{"arch": "unet", "model": "text-conditioned image diffusion model", "dataset": "rendered solids tumbling over patterned floors", "train_examples": 195000, "image_size": 32, "horizontal_flip": false, "conditioning": "text", "objective": "epsilon", "cond_dim": 128, "tokenizer": "word", "vocab_size": 61, "text_encoder_width": 256, "text_encoder_layers": 6, "text_encoder_norm": "layernorm", "text_encoder_norm_position": "pre", "text_encoder_activation": "swiglu", "text_encoder_mlp_ratio": 2, "text_encoder_head_dim": 64, "text_encoder_fused_qkv": false, "text_encoder_bias": "qkv", "text_encoder_qk_norm": true, "text_encoder_parallel_block": false, "text_encoder_inner_norm": false, "text_encoder_positions": "learned", "cond_dropout": 0.2, "norm": "groupnorm", "activation": "leaky_relu", "weight_standardization": true, "widths": [64, 128, 192], "blocks_per_level": 1, "scale_shift_norm": true, "dropout": 0.1, "attention": true, "upsampling": "pixel_shuffle", "init": "xavier_uniform", "residual_init": "none", "optimizer": "soap", "beta2": 0.999, "lr": 0.0025, "beta1": 0.95, "shampoo_beta": 0.999, "eps": 1e-08, "precondition_frequency": 20, "max_precond_dim": 1024, "one_sided": false, "adamw_lr_other_params": 0.0014, "grad_clip": 3.0, "l1_shrink": 0.01, "steps": 4800, "batch_size": 128, "epochs": 3.2, "lr_schedule": "linear", "final_lr_fraction": 0.1, "warmup_steps": 140, "weight_decay": 0.2, "adamw_weight_decay_other_params": 0.01}
Rows from block 5 of the denoiser, named by matrix and row number. Rows with one number belong to one channel. Each number is 128 + 32 x the weight over its row's rms, rounded and kept within 0 to 255. All counts start at 0. Numbers have three digits each. After the name is the row's rms in percent of the matrix's.
# convs0: first 3x3 conv (model.mid.2.convs.0.weight, 192x192x3x3, standardized in use), inputs 40-59, a 3x3 kernel for each
# convs1: second 3x3 conv (model.mid.2.convs.1.weight, 192x192x3x3, standardized in use, transposed), outputs 40-59, a 3x3 kernel for each
convs0.4 118:151145175193168103144174107121142117136195097129118158141123106113142096119135111124122156090167142117117127148145115135172128099107139162135143127023185175175098149124154117098116124128142155099130173132130149172170152134150104158148135157149121128127082031065082125110164112175104095186119118108112126162138128119075129100106134113108114119121125128132201117167145111126083134136116157141128122143150108144071136173226048110208078103092178110129170136126146124179125195115066161131127118157108092104128146134119137129142131132137127127064
convs1.4 137:139163157094154189099114124151147129136112197095067107143119146118117146129129136136111163135087143131132128121125099065046189124125127138087137122208150155131118130133127115100047127141100171139151181094107142128120147085072065079151128107155112172121177126137099137116141125142179156129135101123151119169118174125168128129188124094113144147104101149159165135206127117154069121189188164255160141131103133131116183078095186111122124156164149142173137140136130182188106123128089121042143152112118175130137131121163137073182113102223128117129
convs0.5 094:134126132140079133133239162144090126116098109121096129170118181116141119098153131103160148148087082159097073125166134171101103132154120120085123108129168110073117194107173108184138165142118130129143146074105154126117117084102172190177096141095152121122101137130132082131137073079137189203236139077153118178113070136120089142144148099107136155128152137068097137109155113133128087101124107159142076126126138131112118141127144116127144117113140162229122151253120132104137076155140127134116074125097147131099108103149080187173024126135139117091
convs1.5 096:119103164144150109119149122141133170148101136118118152098160120129091153108135113166120131112121112144147120131113152125162044138177133117121201102132187146124097120117126166132141127140084163105115183163123091136131118084135135168125132064139117062100147106154128111117125139131121114146135153127139098119127113107137115100156136139145128090127121084167173116133171082141128113113145097128086153134114072089134151132096193111129153122155125136125105089147171147117086134143116123144102108125137154137121122099152098132136136100145145089107
convs0.6 092:168140151126070200248163126186134111154139162139186058087108153127091129126131147124120126080118096088146161149139121115129122169133027116135184085101136169131153115145067114146111138139147179113141123107213096144151083109082118129187113137143141092120142133163128158226147149172105125128128132152005134188116149178131097131117109135131118127118152134082157100154169109139110152119161114139114112125122129134091155111134132082113128109050098149128149141121161096112171072112192110102128125076126024127191122071139115167139117130175132103071
convs1.6 085:124140158075255107112152116142038151092118061139138084148110084112138132070148151079130136135100165176113124195107140124123129108092129181068129145106130089130190180130152153170124120103105092110133142117160115134160194078142035114168143091142117147096029135196121127140126142133141058185110126126132117105151043118124118127137119160107174145129162132128085115124090147134116141153135151073155108153118109082072145115163124122121141078129137099116127133125141109210093047137147150125178151143146093120141110122124129117137093132170134124141
convs0.7 115:148133081152115035144184130154114106145031118198114142129134101120155130147119149139132161122132128136109126185140120146147129090122140154164119123123115144132150116111137108181155125099159133089090122115107097103096120128137149080165125176124153101111148081113143152125196139077108100133128110185072130230060133229102164122136152122121144096127152162070179144208126081121115158117085105070180157111128152081079122094119114105129104125177168118097160079092163126127198130128117062136133056092131106123112085109114148106114154143148153177132
convs1.7 107:127130137136138176121162131136139032154129192122150156126116141121076129147129145151127171134099187124132182175100136086079128028121113182145134131172063127124116121131186085152122088136104135136157145145129141132129095126132132130087011155161133106118099140064119149155093080121097128134171136070171139128072165155047160107131127152125130175144150133094127144150095138049127142075117129095135141140158125175175145112090133021151034139170116109136137094128121102089131131128141138160163127132142132118157131125100178105089148119135118114153
convs0.8 137:082106153169100081157156144150100095211132072135181147137205080145182153114093157111135172137117083137144128146133173114062162121120120121118124162147116115111124134130096133173095101130137116151169177040089126113115133127095128131146133155136156127139201075095102182117090220111107149078100107100153177127126132073095138113211114135123121087125146150134063175092137062144096138117088121113180131083136127077199159180119112140114122103106125131111083125148094110109134132224140098131107134129137101116152125160132113118101132178177132133138
convs1.8 131:140111124151116067120135186147106138154152116148134137127197135127143145131131077066135129145148141138120075128128113132185199131099085080147128135208091128127152114124148125085089163106110110128117116184127112109189133133114130148114115159119130120162134161104075126024126181151131151144134031132115112153153114113118069136113099149138127091122138069144194108172138101096089083126119102142102113115110180121105117124173117125085158135144120127135123156167113200136171082037121125139191125104120113129149123107154117128132089130168129140160
convs0.9 151:123133110153109133103126143136124114131091189147154136155184102118156147157222207102123135131164123193166137123130115128138125143125084135145127119126147116133118137102147079122105147191110117161140132126125122149133116122165131151131134101132125128159127128093132140111156171136111135085114120115182127076138168119113117140135132207124145132132120122070061121189144094124000082121106137090079136119136145122134153112092124159134238078109168107104136124171132124168100173173108130129132109123128133100119151139087166143134154129140142146126
convs1.9 131:109150155115130136128035111122122108117103122142137119103000115184182240167132125155092012136113107113150129086095126154037084103169165126195049089124124102127140067107146197146184169141113126096130110106128114121149159173103123113127136124120152138129139130106082180140136152112130160125181123120069045121099059090170120127148141171063182184116101108129131136107137099132150134060102128091159157164120085127094117147160158135175127069123100141076132129112132152129125128093128141062075129133124096156127190160119124141109131151079151156125